A small model that predicts nearness at each pixel, trained from scratch: 22.8 epochs.
Rows from block 5 of a small model that predicts nearness at each pixel, named by matrix and row number. Rows with one number within an expert belong to one neuron, the router's apart. Each number is 128 + 32 x the weight over its row's rms, rounded and kept within 0 to 255. All counts start at 0. Numbers have three digits each. After the name is the row's rms in percent of the matrix's.
Before each expert's rows are labels from the 100 images, of 14848, where the router gives the expert most weight on average: "colour at peak" is the nearest of a few named colours to the mean colour under the peak. Only what is clearly more common there than usual is listed. The data: rendered solids tumbling over patterned floors. In brackets: how many of the 100, against the usual share in percent.
# router: router (model.blocks.5.mlp.router.weight, 16x192, trained with AdamW), inputs 0-95
# gate: expert gate (model.blocks.5.mlp.gate, 16x96x192), inputs 0-95
# up: expert up (model.blocks.5.mlp.up, 16x96x192), inputs 0-95
# down: expert down (model.blocks.5.mlp.down, 16x192x96, transposed), outputs 0-95

# expert 7
colour at peak: brown (66 vs 22.7)
router.7 123:140150147127126129088154200128119146148132056140097075121150183133090185165124170177140134125118086140142122132148117111096091111097149153076064129091117105093146157209155111142098151154118071121086125163093076107145121116139093150158117153097176162152077153148120072089108124089115127142
gate.0 095:116162123147065088173152144180215113069172108202153196162099159098144131118184135149155150144118092168087106115133124173121097125106130156136133134172120143151096137138145100161134176148129133073113110131109176115119169162149104116153093136126098105074155139132056235089177128164112183151
up.0 101:137147143132131106122160103142192115101171120163070202100116128127081084052190120132132166174158129220090132123126098154116087107126183169123115134150116129114129072113142109143143132066141150084146125195096146126125175142120118092146114147133101072109124112091091172084183087157114152158
down.0 104:075139051149186125136132082140120104112139148114152171216142146185112095137106174161107135071108162138143134129139131105091100084137081164115115135143129130116102147094167099147147103163097113117160137107099101075111145124126086168095101090171205176200139161144119155138146107076146150094
gate.1 109:173159224177158112177208147110116137091096104099157166096100121200136095074136060140092117133094168146138107102151118107129134146099106138120124115095088155094109193163134114146075103134136093110093112112119095104122104115057156174125106155118103088148149124119132128112123115099144174123
up.1 106:157122181119158154144132146128099162129088084130159134077127123162112125056123079146131145105100129137099158110101076098126120093143080152132116171107081142115134166170097098127023126121196101079124135151117103109093092153096128151146128148151125080129109139123146083078123132103127148135
down.1 108:081174100087099189141164143144163155142113135099210195109082181118118118163205143081148172162099096099138132097134113153120100091140120121121098127143151189125153136140131163102104107171105164130144081152158132134094135201136177126177136114096155131094130140110099149130082083147108107127
gate.2 094:077085103122107142112107188160134091124084167126149180106160099142125207109132113145103112088113074071060107090086177134123108162144110089109111173140127135153124131088159139128137127109116093121125075096105129114079192171118158162133154060101129223105137135141156110110098109124111177127
up.2 099:128121209103186130141140082156090143159175116102113154186158089125116157183123128124092109124111116130146155214111103117164074132099107129109089129122102135150149125191094082118108171117121102162121199099152176107087100099135123068141161160131117079095133127171138148140141148159136145213
down.2 101:134128107098131127092083117162138091121146178133207153165141159080147141152158094127073047142130109143119066097088148095151101104137148151145111121134111088117142116136144065070166111148110131148089072074150061112129098164152148147121141123131126101146088149107067116129120158062077081136
gate.3 108:102078053151104144141114129103180100158183162177061096137080157147119125136107189110120114140158147095151112118102129120127124161180124061098159138184069107130104067094159097097090139168114159139145089121118178173140116132138104138145136076178138143152068143138106070174163146113166098151
up.3 111:113095090128160075142122174139108142123122123121153141151123182119135141205119132098215123125181111153099140110115088125159125107136085149146125140140088151090124126153157088168107129177150193063144156134132117124062122090160146090148149134114165110103142185166138144127177149156132126117
down.3 110:066164102092137128123131119134084123129152159122203124072190095069180173131125118085060121141160180170109129130142119106123179111083106144126130122106180143133176115142168097078150119117170147131155136084125185109127113143133152130164098153167059108082129096142116153133115193183140168121
gate.4 108:035130154168116142139095128111138149119081149150126104084140122091086143101107117082120116095102102177116129156133134093132144106143064146130174072154097161163169147150126163155086131134142178119123124159173097135154107089097149190085130142135133079130103119106056141141173139135148184111
up.4 110:146140114125129099118132162149157140092155106152141202135083169185172122097146126195127142174149157106127166086119108113165109135148156096087021141132095090137118127102156076118147117136146049125191120094114120172106133121232118101172120106130108146147188118145165104097123108109137130162
down.4 113:078202116124148139130103120143047151114088119060110129095071114117092135121085152191139144084200185160143096155188158097120104126150123174120109103153197088167135138156126155089120117110137119144152130109132141106068155150148107170147128131084100145112187130091144185074125109111164194108
gate.5 108:135114147078164074115065173091122186134187099140122087132130087132127064160098119147145087142150151099158159161184167131119144164126166119136171111134164087158131122125140188097109130101101187153121112091132118131198098077093110108080138111087138159126129158120091118224144138185141099070
up.5 115:084093170075126162119100186108119093109112096136162136135090073131148163170081134146106134166160124097131136095147166191155128127097151128145099098067150144153133155171062171173178187080160087189133190114091135132130143165149123112128094119119134089124197158097139133086057154107075130096
down.5 106:155105090147196066190126150139148147115086202139081192106120156104104173145142146119104105156107144094152090150168119128135133145103161176178121118154157118138138138117122146170116112155118124086137073100094087080122112147111129169135156083117178140132150084186136103140092092151198150119
gate.6 105:074159134139134120098115169184135128138099141093142157070130104100136191092165125139126148158125110163155164117077092118083153125105163173058114042101164112131167128127135138181174115127148206120099070152151128109089087149150127112153178089124138119131068098115180183111166119135132159140
up.6 110:122156099115147127140138157034104120167116154095065088122167098117160148126143138120152101094182137142101156160139129116201136127098097130136162096143126112112119155115146110096063118148170102109194144128127133143128102107110080110135096118163095111145100096098075170106172119100065118102
down.6 104:091028060087050110098153151188094145103078140147156117167116181169093179170051151140130131113123154150133111087101148086087148065112079051108111174101102121120089104182145066111118193142129116086166127136129100115179133120134117154172128127137174137126151135151087123186140136150108141122
gate.7 104:124147028070022161119166101070059148104079061149128151132131128148142164121073073138151132100074171139106145116178158084126075102128120115138129184154128144173112184139149164127136126106166096082163135078160060112176146138164106155138105124108117157119081176131159093142143156086150127115
up.7 108:160104108044055167103106149092044109121155052167152126178134136148109108115114117127165115096089147171114158143155099105136100075185149152103111229146146186127091097184152083094075110164126081105135145076168099142188170103141101158142087097111126182106103119195151152124107147112135138166
down.7 097:101136181122150081107098095095093105148191101099120029115183099155134138097125134144074082128084145087132154140119099116121135109149166113094130125144079157084138126039124159109149154150113157098147149152123151163182142115146111110039130101171110191188120138164138130123118123060102103096
gate.8 104:159128156208143134093096196105090140139159094085107146105154145153093092127167141127080124067138079064114144135117127144193098211119164112133089167090119134162106116119171093139118141072169112165106110149136193116149163114081089114144151097142103137151043170108114167099202118149140104113
up.8 102:184068099138095098088093125151148155155109111122143076129156177136164119136129165167107118081135098129174151091117134095091190085119154114108165148154149185084098079106115110139135116131133065121144095182176163143163141149171186081165162120125120114158178088124090078127127117081150147143
down.8 104:074120102131177075089195127122069110111165121150145139152177104121111115079154129165125097167143163085052103089095148104139129102145149113130146098154131076138160145157160132124111163118194076111136136139139132105152121153124154185159182123174104118163108067083182160142119122108104109153
gate.9 090:121165156158121104137113080119119153168147110128089142043092085141101078117168137088142137130134160168176084109130109118127152120152123158101110142168107138068090166164119123098136173166057176135102115118134065078135145166173100132140133121169131119150116159128163117137126130171098154140
up.9 090:115071168136161092127142136104133121110145113136169126186106144111057142137109158180128131130117106134112171117132162140197090182133137154171068086121182120171113074182168170112143148120186085188121181130151174159189117126096117151150091143143138141101158083121105167094097084099091103158
down.9 098:166112101187144198167073111098156141132082142119124142103096138126115062124154111127129131107128100099181166107123107119199135116064142156162140177171091080153129139093163112114171121124067145122075143105100130097098102206127121115097137066080135123178080118194154158081141077105070123151
gate.10 100:173125104132109102094062175116104133095138096113118113114135107148107153093083066145133091117202154145175090138130161096104179115091108098045158152110189117151150125158048066147198176143157124156164063125136111114129137183155122126188125111111110133082146127135152138173133123098094131098
up.10 097:156148155090109135103096185107114179114119081119132107098113077124124149113118096122148096131175165097192101133154158121096184105085134154078157114106217118121103099134069042131174145136122119126137058086103106137072179135145092127185137107109120125111168141165187184202132128135124104082
down.10 096:152081125178140120099094087142104199132171132168193057170120103151092179154080119135129145113128121088141122070085097103162153070079109115178167102157093142150166067185084080145128147176120187101121113094175130151067115087140151171125127041140138182160126131165112106109090113110096147161

# expert 12
colour at peak: pink (36 vs 9.5)
router.12 133:115095110107115143119070105166129078059079132120150146177090107150208127116153052111120131121225170094067151149088117110158160098105117090047173152190205188103139133158147111128162150107085061144173122058096172121182115163101208092092109132128136152050124109143127172101091181152131161147
gate.10 106:078128127099144080047136091081116143105135092155073242171112120110130055110170141167138137116079088106111119113129144066070084141194114208134178131101145172096154153124129112096117153106137110100145163140121152112160155111093116118171074161178132110104119128143153159180116159157158126189
up.10 107:132089165113119161151178129191097153093126131101114099113151149134104083144139127082102111163123154121171135166082115189138154127152105136111144157120123117096085140102121140165079174101119108111077087153144112108122082144127114206196081142048112125070126111129143147122186099147128135142
down.10 104:138094122114147131141102144152077129167102192074118143108125128138061122153181069128136125114125117131127186090070140126140142135081110118164145142133176140187109162136106099167147131051149136083115119110127117160100119132170158113198147169185113122126136143122150165196097162148111135102
gate.11 106:102204137166103160149042141154175141082155115145146120161116162112137110137169145147155103202176124124164079099096129127113139080101142169083092107141064207077169102103126203118173172119134145090098131160125117090078129084177158148158129142132089086082123076118134139113098142138152125168
up.11 100:137080198125104138113138122119128151159113153140155101164093168158127099140147125135109060108102056040121153126081166174205118121156082081147141103098158104186112172126175161097172191141096117091076098122118099161112139152101085142120084063138083098133156175160157170131170109126130180125
down.11 099:092132183085098160111126142064145123109134116110080132121124159121100113069103074131177145140146152139150164175132130161096165129117186131105147137051107163124162089123138065071109135171129098158148087133093125124159132172115151133127156143164138115069051055130126113096110080133135097129
gate.12 091:077145148171105066111157115092111102099104145140133077117148122191145136166139176154198180135121109168107210128073116091109148110150105173082145081176087105101090137076140138134148078091101115100084110110073103157100090156064147167157127134065077162092122114081085170155097148101122153109
up.12 092:218073130091188125113096150190130114166181156082144141178135148103159115117088096140098158088150142106105130101089089116217176153178165101208086135146129134148146110113147131088101117125155167122163071135169161044125127137124137086122155113123138093117136162161144143113132121148104117105
down.12 094:095176126181201138130144146151109155157184119167106107149133091116121155109132129120181098132083138142170140157176166162140107073155100119131169134121147180141165154136117109105109115167159164142165174162101129180114156192078128193120100133101143158049134043115178174149127128076139151066
gate.13 096:177165144172147134165180097111218101182175213077131149081171151110119125150112149138174150117140083110163056141147157151100179129107133112098124098126141129119149137162155154116111126128050092150116121169198116117141053134096149143154119157142053105157183130151113129144105142118172156106
up.13 095:201112144154204109113168107155147100140113210110135124069126079074118170184114173167146178104162133102089080121142106143117124141144121121122141081135113086158127149066170130120134089200083077119108138134180115094129111180118126148094129138108090115101141095127100122082073108086133102112
down.13 096:081144128122166174130109170132156131125095129110121149098142159071146102107137157142178079172124146136159109188136137155213120185083164113097137140157105130085123133158144167126147093121077138134101124151145136149063127079125140092149111169112092101135157145127160167144137140138114072121
gate.14 086:078148140126162151149061132138159111071085145182116091172129171156092176140178091134134116133129164128155138128106113175165124127144125117134137141103196150077142088174079107087164136159109129163096165044164129115152113132082173163144120086084149167086109097141099133141077138105157105164
up.14 087:168102092110139150109159127158089153171152116067122183100132084123122113136053191123132123108140078124092076147131126092081088163152164129140145107146081111178127173061140118117096118122141142041114101206070151177104165125163085115152137129184117130162149132178108133111188087110113103116
down.14 095:084128147094086143152179113135143164156125174212122152122116110082081157125140157139125103144083117091079106058022069147178146077150143127186163157169115121119225133155106145160176184099134126120098132137117183156174143054108162158165161140112131104112111109149175125107073134142102161173
gate.15 107:127147096090130138094152106131145179129116119163173129104162086096137162119124108100149102114135102053107139084124212129138131110112157150184186114187148123084174077151095161093140152104164123177080173103085115186158129180149129189112151077177123140146103120086156069147160151132130102129
up.15 105:125125154194098079151107132134096079146155120099097147143068199125098105169128168141099155144150140198148098164149038109126122154168093136088084151101124144153084147130150132183123109132098131124161101139175119077087119078103131095146117169094126139114131100135085189088098127121117153133
down.15 099:123093162135140182127195090167127164122120124149121143125104141104170131131090167131120084122134135145190224108087123147102154079123112086086150091130117122175211117122098108155141117215131085021107154115093117152124169100185141114101122176119184137166104142096149113122122094132097105165
gate.16 095:114128108103144104131142129167095096163072164118089157169166115126103107099113132174067104073116141155133116160124101059156039125102163129153106169107175081097130104089119120126126105129160097185134187128167136096159159115116129150082120151136121134158124129141129117109125138138198121099
up.16 111:166110166090133154148112146121131086140116124166165141133091079155182174190086166075168161157162126120098090108148124153097139170176124110145207108159163133100142089127104143156127093147106115153203106108073168154120060132104181110175154126140154185117161142167084118127130119117052062115
down.16 089:169146127127102165093175104130143121118143102086100201086134087148066068045109125135140147168156076137098137147157161137146134152121150116149128111130129089109133142115189111115146144101107047091064103074186100117094180139113110156164147135147107123117158135179130132114101176142178132130
gate.17 096:129165087093113070100087086141167157099110146161114107103138131148104161115111055121130132132142136082111161103120194113161064132093102114141135167178151160180140177108119187057116217138161137152077113146157128139125158177156092123058077125153143181173096115128162208167123115172142127131
up.17 101:208110152086100101094053120139152085104160103131115126116116133169135136162144053151117116117157092102146160120156129126134092147096168100094074156163189138144084117126137142129123152206118123207100164090149134139107135096161153085136126072140119166091049124140108166133113127164170180069
down.17 098:095198152181173149127125099154123025080072138144130051150130158099167172104156123139101184100110121129087131145060104107092166113127077123112160095126163108100131061110095116140158109129167167142151154159086122098155108095084150163063091155096128090119142123119131130102115145132132125139
gate.18 102:103145107115118156145123183133156208127113141152171147162127137092127131145125120093197124113086110088185124159111151151085138201203105045137153139144145083092156103146198114100111109105129120163124147087107074126178099145138162190139159101173068143109079059134108131109091130099143166188
up.18 105:097106168152132130100159090133101065110126131106113110103139071167070139143161129126101154143185165161077120087182133073214165085055126172079093085170165148172097181160087135110159149132126070127131088173136145126113128124115106047134091130090168122171198167117115090130184147117092118085
down.18 109:173103143133109089128143123076034113120136108156099131123061160085134187108156103174098105183148152120169133120140140119117101164116102109149105099135165087148123082134099152146102155063126137141192176161137119125205083091092089169112160130150123177121170075076131191141121127115137108183
gate.19 108:152142112105167091116098136123145146103074122205157119215140101122128092091125128151104160139171188161111161145075123110142092158194150118116138207118074128103145066162103128143110132169114161137120116145140176072189151201094142157077119117096129139094101123143141143182128123092107120067
up.19 112:102192120153156180124122084155140108103086156212179094157096069066107161109159119108104094107161095071160151132116111142099123114152104188125101102153170117126109138137096118121131133123161061165191114128132116156193142141124204173165088110126113114156144093156160152078105115108115134161
down.19 101:080130097081147158117186149178134085167171131081131122145107167126125109132075174179078109102051138186159171145150101196073150121116127125091066105131120091115090115163111180083119082098144156074084147124066112074086098118129102130098097151134094099087130099125147123178149145124156128175
gate.20 092:100092163120121192162105128134133102173225118136124099175106105133139168147132144111195114147196081138156160134109085172121129090132095162196135142135134118156161173169041109137186084159081165130100080069055138146144136122059141134150150150145151138141099116121167131111132083148147165151
up.20 091:137122123096116152106107089125082108185188135190100158136157078143121131100125180145133156156149156129110130162140098121104115151141124198115155146145105126146117133093114049089082083145102190024133132128048170122084124129129136129132092140183160133196162195108145164024108113148141108098
down.20 088:158148117157094136172126118119176139176123107109134087173125103125152117115180127103121087141094133098150153133084099121092106131115121068175173129070108129132184108098118188205139196155105055066149173132154145090134077110108110103133104184116102107108087148139103145131118098156205110090

# expert 9
colour at peak: brown (55 vs 22.7)
router.9 082:119125136132167104158114133072116132137211114139107088118142131136175079140160152093098141179067121157168113127185109112062158139066161163153091065068116112044144114159154112155159151155116093091068172137097119175173112142117093112086120105107112071152110063141133078158180141099121162151
gate.10 096:147105116085142165085108085168136152100178204197131107088104181154129053141098117102102067085083117168150101171166124106071182120101181153093180146123150129112104147158055113172119127133091121128062079118090137133114086138160106140123114152168082093098126134155133113088119157117113096113
up.10 087:096151112096118138111151130139144120137098192160149103117150128135108157142105142139141105170102137136100130169078179122143139109117132109072181148141142191111172168145120176123141169077125130064090092133126124137129130170129098154114076122185154150119144160117202115167160154161162086094
down.10 093:114136104126094126113154114127161140132132090141129187123138097102164084112145089105113119113140169157133103134176029114158156113146146090120134135148111121173071098142119093138170018098117135137126120138103211134167107166175122136147139161173115149149086162136100165141159108093101154140
gate.11 107:080168139135123124140104100084142121077193144156077111147158147121153143085155093126117161180091141188113115184091085143132152098128135170213144122099127160208121060113147108134072089157162159146082181139107150140095075133194141124112111173171117079097122149129091101146080146079077205078
up.11 103:174133143112122164138103103098162132143179134141101130143134109148106120058108087122105168160093136197131077164094065100098138109137130204161140135059129161194095075085128132156080076172149161125106168137088171118098116121158132127153116129188108095121158125113116096163101097105099133096
down.11 099:096158178117141136118147106090134093154091213102132160120085096132084128138131138127143184145111153196089110114141174121159097162149083101108151075093056083095152138111080111109097170131130133164157112116160083134147067090153168094138187186125119120146094096112121106076140124106101124099
gate.12 111:074087153110116083079122077130189113111124100159083169136140115196040137086138142099100099116152026145055167158141119137159129164126149122131088108149133130137143151112150158113096148110146175155160136100100145134142122096163159112137073139191116119131221116134079112123094135135085138136
up.12 116:177126106100121160170095186101056114127159147086133107155110156117228142147076119140157177121140214132213136074093159135082146153112121100111159161101139135114146137136113093164132103168144101126072165144104122117100144158090120154162179128070134118070034103072148153138159130119154133129
down.12 112:104200153181149143151106178174149172078161103121130073139142146103135115142107159176138099113134137106116150163098119131092115064178131101132143154142153109169163109144107147091117054151089117169145172177123081141072145099097171076156140114180126203123113129173152146139112099136152126177
gate.13 087:140116133136050118135021117084109194088116130071121126106146145186176116142147138132173139058156127145140102149106147189149164149109108200086186130131150131146097119125118078185071120114143107155122132134088099058169106106132069118077143076143172134113169104162150123162067127140182115139
up.13 078:140138166136171065129150142108138063101187136138071122125058102137107058109125123079152135124122155112086117161123096090140105132137105141158174159103081174113126143100170164161132080117074131101021119113126114108071128137167130149185128121115110167149187148152146159098127132163134160173
down.13 088:093114059144079174105145086115127124120156124113106124151168096098175106104111074129146079238169145130061109120121084146136131145159093112137159116141080096139116102174114193103148129125119095099137140112095141178129127095100148151099169130087098096162116131053188126134114126148046112141
gate.14 038:114105138110139156150121135105064100134132117156122169116154108175093105082105132166115103164057111177109148131075174107135128108112134139152198115117127166114089189078046067120113134106106118167125154130166084136135105044105121101132129149080172173093152055149084126166082119141168092115
up.14 035:136155159122127092129091199113218096111071109154123124166106140151142179175207145105183189087191150069130097146095054158156071113156150107124121102140092094131139047107155112089169087134130118139076079085129141146108152179139137160141134177092120111143104198138109121159148139127124161100
down.14 038:157145121099156156140144093119116167143189077097172111101083119075165146159144084145151217148144147111142148165161121102119114172120115064105192049111128144117124144112078114129174107102108107167087150171138153153133117081071105126123099113162114132147126126133109083112121190019116127103
gate.15 116:145190135093152192123032067158112122122170166126142110135097063116108055124145087175162141155134201140094148160123076116205184124151096139141131113106114100141142097156145174089152114166159178104131141095121149093123129173140133089090125116137142140167163127099176098162104138186151141169
up.15 117:109192120081150177119044090151108166090184162072130105082096075110112053118147096143165104119136211129086154167092065152158222120083169119139146137087122141109102122144146139133176123137184149112143127095144151095122103149108147132101120127157142145148152129129142122157135104201108132176
down.15 109:093092145144041057160102161108163148162093146137133125137116147183093132106136164122101094178097127135081153146146169183117116095160093123101198118066098154147112170127165159087080205095119097125122099103150071133170100091079128167126102123188109205179137094113134104092163114164199111081
gate.16 074:104123169166111121139117137131143123098117130118121099098097084098121146192122083114096173104098184059111147162192117133180128136117172118168165162183177155098116106108104094050124080125095152138075117122112125138155072125145176148139127112192137121164081054145154147102154195088141103127
up.16 071:138108163123096109128086086093091089150144119164101127151071117144088081118165174160082146125215192151110180116077141120080101120145090124124077136141098073066124131123122077154121158116147129106151086166125101124126168187137152119116072167104159103148140175117179117170092154162119118155
down.16 070:155116115178189127162204141155145132145175115128215108108111101087130130124125099118116109151123090174101123112122096099198173050102178064101151104184095152124154144109150152138151107108180110127128181104189152122112137120105088099144173100112144116091179093141116104155104104154123153077
gate.17 098:119095127133161114112070127125068065090110201073097092177158160109108164128106136158150120132125151129138116120049143100133094136103148123117151160113073210152139145108127148122163166115137151141084168125151175107129145120054099144120085115130202150091111101122151111120117127168146190164
up.17 096:100121106053113117145148151100145139109125124175112112125126151143135093154172126159050103134118123152075125132143192148155178086141127120155159111101146147073073122149112092080114138088195082088121074102128137125121062150036192090134175114095112137129138105118106094144109124159150164121
down.17 093:163149121176075158107165109134070154132122110132136114113145120089101186137108107137096061164121134143109115120121096135135134148106122032120119143102196158121080086191118207165190108083146121131058100089189085139095114140161127149132095162108074187159177113103087116121139132163122120159
gate.18 099:164194113136084189145113098070206135075124123170117178139079094103131158137088144118057126130138148080175128165056136121173109138184137180140078098083140168177127124201126121092164165176106185156114216092154095136112087149185120132134133152085167182185115105112155144165102101179115096184
up.18 098:092049094117171065118123118177080086106111161093158070148123143109097100097122144085153103105116168163121108115153107144070103085073162110183098151138107095061091109078129129117065099106146075097149114155101168114165166145100149105094088133173092074103158197139099136091112122099131167109
down.18 099:156136087110147180071139115129181130131138108111130141095112133097101167105114081172110110104141114182095143095092124079116109100147130073152156112083149078063092138134071099103095193149117161124099092180074093154116161106080134150157197151148155162142154130094151132074107114104104124131
gate.19 105:090173135164129105130149144129108159053156094121161105125095155140126136186117099130129090113100103112143139113159167137111146149143162131195176149153189123147098082091158139153158146061172080190052199109129119088123114158154060118114090158142162125089154131143181101127063126149096087138
up.19 107:168069124122140126114146130128136082189109130089102111141160120102143136085074160130181107124208116171121113130095099083175148151123111152035104110133082092136176147200124095105069135168119158119209043125129133153101171157120160132085175107142120107133102102087128105122192120083128156117
down.19 108:137141160175113157134127148153138149103204145121179179101126136130151174083116111139149156086136078123082131125085105128155085110066105065151190123116100152171141125080110092115113144119114176169110141166145190141119119126113125161138114107120143154100088145064107088126111129110104133112
gate.20 101:186166152173098142147161154123059140053161121175142088145166196099111210145141123120076158075158106130120080211124112160096159108116155170126100102097182134095108164108066104134136171157161109169056100096158152089148123185052179141138086127157105124115138104154119161152101139138193142130
up.20 106:099088106155147151154135145099093115170167102129130145154128146136100129166160130135088170133139170136139075187114153137168161107087135147165101119116092169139093175125071135126182134176165157177084067116162086142116158157085152140102094155134093145106121133169158134166082167143138162088
down.20 098:171112130063070085111130150119139107111107149139101092140143141127112121158122195140179070147045123151145151100187154111148115136147135125128115110121137193079154117156116133140098153093159161111160149124136095124142094052173128142141071174113115139113114123161055092152126117068148124155

# expert 5
colour at peak: brown (46 vs 22.7)
router.5 098:152145168114189155131143132109136090150146168138151158134114113134140068106168173175146145132118139125169085077124135141132088155111140137164167093105060136158109098094138102155113104194129177143160144153130129146134163099121159151098158131164102070163164110157086132161123127143126112123
gate.0 094:134101174086139118146069160094127107044151185170169098105114129073152093127094144145115151148126186154154118158117110148102216146095135125144123126120126105138114091148111154170126122147109144124135052197094199133150141084141090165085091153124115090110122081184131111125176151142092156109
up.0 091:115153042196122179137122094145120167199135087069080115181133128171087161105162135073117144089139099104130130121157179129133063098135127188136121097126157136142115144097104127101158151085139067162127175070161096105111106174146155098168145108117144145129105105094094106105104117136133114139
down.0 096:141141168082074094099202181150107086114123213140195135155157137114116112182075135137134105126094114147129129153119165152128128145098068102094133112101110121137145119155088095139130171125141118147109128105161126116147129099086150118144189141160127131152120138125120074113144111152148089135
gate.1 096:107130136081142112138150086088155112103120154209094116219120117166122153103081078127170102132089121213147159120095100111129063195141124133129198181157095122120066114131126198111097144131110152080122186129161098102109122126186187173162152147199136138114077107104124128171096169119156119140
up.1 099:066104162142144100106148112127124117162125184194104134199145150151144112097117152085131155191154113153144092149153118148105047153108125134117170099114108105118109122140096115088122076141137097040127150138210074130165126135160161169167127072156111099102122165105112102144100111108147178121
down.1 097:140113128135083173126133152097132078123144127172092117123175060161150142169118161133070103113108157157098117159153138107207200121133155095151102152075134056170159116126073090144168112147050161136124118153135145138115101152102153138158134086129092129088149151173144130094096075194068095158
gate.2 100:083106119046133140141149141095193151137117177148144159141135065135115099111141115104154135133122172126093121195134128101094162100148100115160083130176077183119173078122152124161107095170111063135198129083124105112138108108094146112126095133110162157097130089173085092096150091139124114158
up.2 103:109167128177097124133109110164094131120131119068094098098106175146152124141121091148065108154128089110173128055167163137109100153123156142091141119077148060137067161130089119115162171101101161137049118129125160142148142143160148159109181129153104099158136154076163142172127179162128128118
down.2 100:147148169124086123139108155080136128131088084156138158146148197083091078162126163146140101147152128169118152125102126097177185164157117089144063136133096154107108057177132125116127148112172091108099163074075103144076109134136158139135139126101196203121192108135080097154146173096094095146
gate.3 108:125168097112125110142171166134150151096141072150121145120120162169197119108127156137118086135094083133171161161144099148106104088139152119066071091114164088101126150109170143139106170158100150134094161127130072106185149139049113149173167101077144127127109140114128164131155144121193158182
up.3 100:097170097085152121138151206118133149119122065122153177116099189172174107106127142109140121141094147139148149132167119135145096099203157148111085078102123112138138169125173138120091179177053168124131143131137057087162129144052122141162136120069144121138122090076104117134171165108168121146
down.3 103:078144172144097084142113165071121150146164091159166070167100104065128149166118115189115101108091116105159181142171119126089100161131081107153149106119102114114156117135077101141119149151088160144154156151121131155084130088127157067155137088111145133139098133140134085122098148096120122154
gate.4 104:084111149126141114115134173110110135139178022099096142126090102153090142091182079076067087183178150165104120157149086163113145141098140111090127123119081110116084143132106129083153104179166115107107155153163059141107130185149154137149115124173169177109098096124111113234105142155092135135
up.4 098:164112150128110107133092146193169123163090156161094092100071093150103147152071145163184174075135153057169128095125159133209105121132109167136123103141173100138167146162064123114116180113146166139173150098162200120091149167096140158072129103073121131111137139161142071154114117164078143090
down.4 100:096061128129228120149116162210140142120132116152101164112130090106092157126130165116144174106168173133115109156133064083154102128169128141148124109126110179100125099116166050100200108053132115125129094147107140191116192098106144189134114084127172076117159133141099066143122116104117143099
gate.5 100:199165190126185127136125125108108188107143087135140142176113139172094160104159093114090142149120182126141151137162121082084130117047120143164086122130104101122067066163116076116129154146167160166163147122139115142060057104098146106130127118126164124107100171175123142128113179131134164144
up.5 099:087084214131121151099060123112142133153134138105135047153109136102155123135093094119124160162057132101186118102100167101089164151127130146102118148097067116120117107123122068176131146194181065137115124116153085147130072132125193181134113114097169152141099138131130084177135125085134211099
down.5 102:054139082119105103148121160116085109156168082182049158098140079080109135100168150115140118100118127166120121123150140139143106107109104126146102114151102170114122073134074098083095142109206095091127108127090077086095136125159102089111156075180159148098143131142092114093141146185145125127
gate.6 102:181124124111097105129065149121077138154184111159071112154195080114144186101097104171138128151121137168158128113148165167124110109115135116157128139120139200168110139149115147112112147130110106155087117085114168161150063092213168136110114202177102101055113111169132177134098166144095159073
up.6 098:121147080067153169155173138109134153131109128154171148060076135118168101136092126131125179159135169131102140151093146110138104065117162119131165190154121143087147128108152140093170118120127188077140162132147149094111160141078082157123138072128151136119180142101101104149119106114151039133
down.6 099:172081117197111109081144084147153111147134153146148067142088150129129124160107103144130084131132163114138135151160109092081118131144137141166102070123204158124127161237146086142111170194111128108105171135184112155130123096127121133125093131063119152161117165126145118181143133078081131152
gate.7 106:122124135171128104131133155133095142085107136150087110154172143075144169100142187082121092130169168166087148147126110130120187124103131135102118129074193108068202106110109096139147115197096071121169145162158120109152091101130054105068075176160120107105095136153156155110132119140122138102
up.7 104:149151137098133165139099110120143133160138155113170161098090129163118123139130083149146185110089078114171117106096148113129092123136109148144162154162094159234087106155106161099136149077209184147067100081103158112097107187113171165184155080098128173158137086132089058164140128091132132140
down.7 108:117141126149127105133108123149100157108086156154095091169088167145169113181063146183125138166092103139161150103102122111087171101120149167108098087109134116131149139186180143102178115144129123100081069150152122079108069166106147104145172111106161100105164132103108119129055186114112142145
gate.8 112:065120119179095136080169146068106110148135163179150122159139105149099064094147123119080131145131185146155066154095172161149103121086150109115131100085134065128126209145080092106158192073120148119118161083124179096105115189141117142126155115123115116097153086104176185118084167105131126133
up.8 114:189125167084179128146092135168152157072140092048115121113119060101135130112132096089160127156125057133140132135151085076120139104130154141174080110137170190145143069143166108181124092127100031130117117117119085148192079085115154138104126165099169137124142135168131116119160082196135116075
down.8 108:124119102109144101083093166153045119104182115173082086135088139087126161132171161145199113115117109152138175138136119192095148065114149118141111179132065168112101116100140158116124148141118143073098059153115123102239121103096103104122079130197107115099139159167157120145169121103121148172
gate.9 094:110154154186111086138097131130125125143117093088079135129213131117132172106161183097077109165083054161100096165096166100161067131187156147126145204135144131111141195107064143116163176111116131118110169122125149112102106127101141145136075108176138146091139104177132086105168100165132100099
up.9 099:139115096158088116150106126102149140113112042100099127124138130141069041125165168164154107182115124111148135128108175189153119165091176066133130138189145112116146129090114145092089186082141171121134082099164108148116071115140161120163090123164138187077122149121066104126100119153180136082
down.9 102:111122098117161171143092188104111133157151192144134107185131167138169103152120097113209158110129122160160130159129119079105106117064110141116134131099104157124116176159152101112177114142140158087142168172094078118142150149077160127116097147120145163140096113092084100086143065162106135139
gate.10 102:131164090095084101113131106124160100166168109131111148163174177146119137136123081169104111107160084113129124035146169078117148149126108113091100117129173133165092086131147080140126181190094115123134108077130102097122112139176182022202105135123202137131179142126171129094120098125095129162
up.10 100:139109131117128117141144088145129191145105147154192166102137071107125214144165156149150164077124143092119177131095199162166112133118133184184139109118111173143179123123151188034157213110102123159110130152148129107082126170058064105160098158150150148122100117124169096109148139069158153166
down.10 101:141047088093172144060092137122082170119149145077121171058124129163125154079183101149168136141114154068133124092130116160133164138086108052140184090076160114125117156148094091169151113149106096128193095148165151142157162148115138134108103103107130120150122148164112163158083133129075142086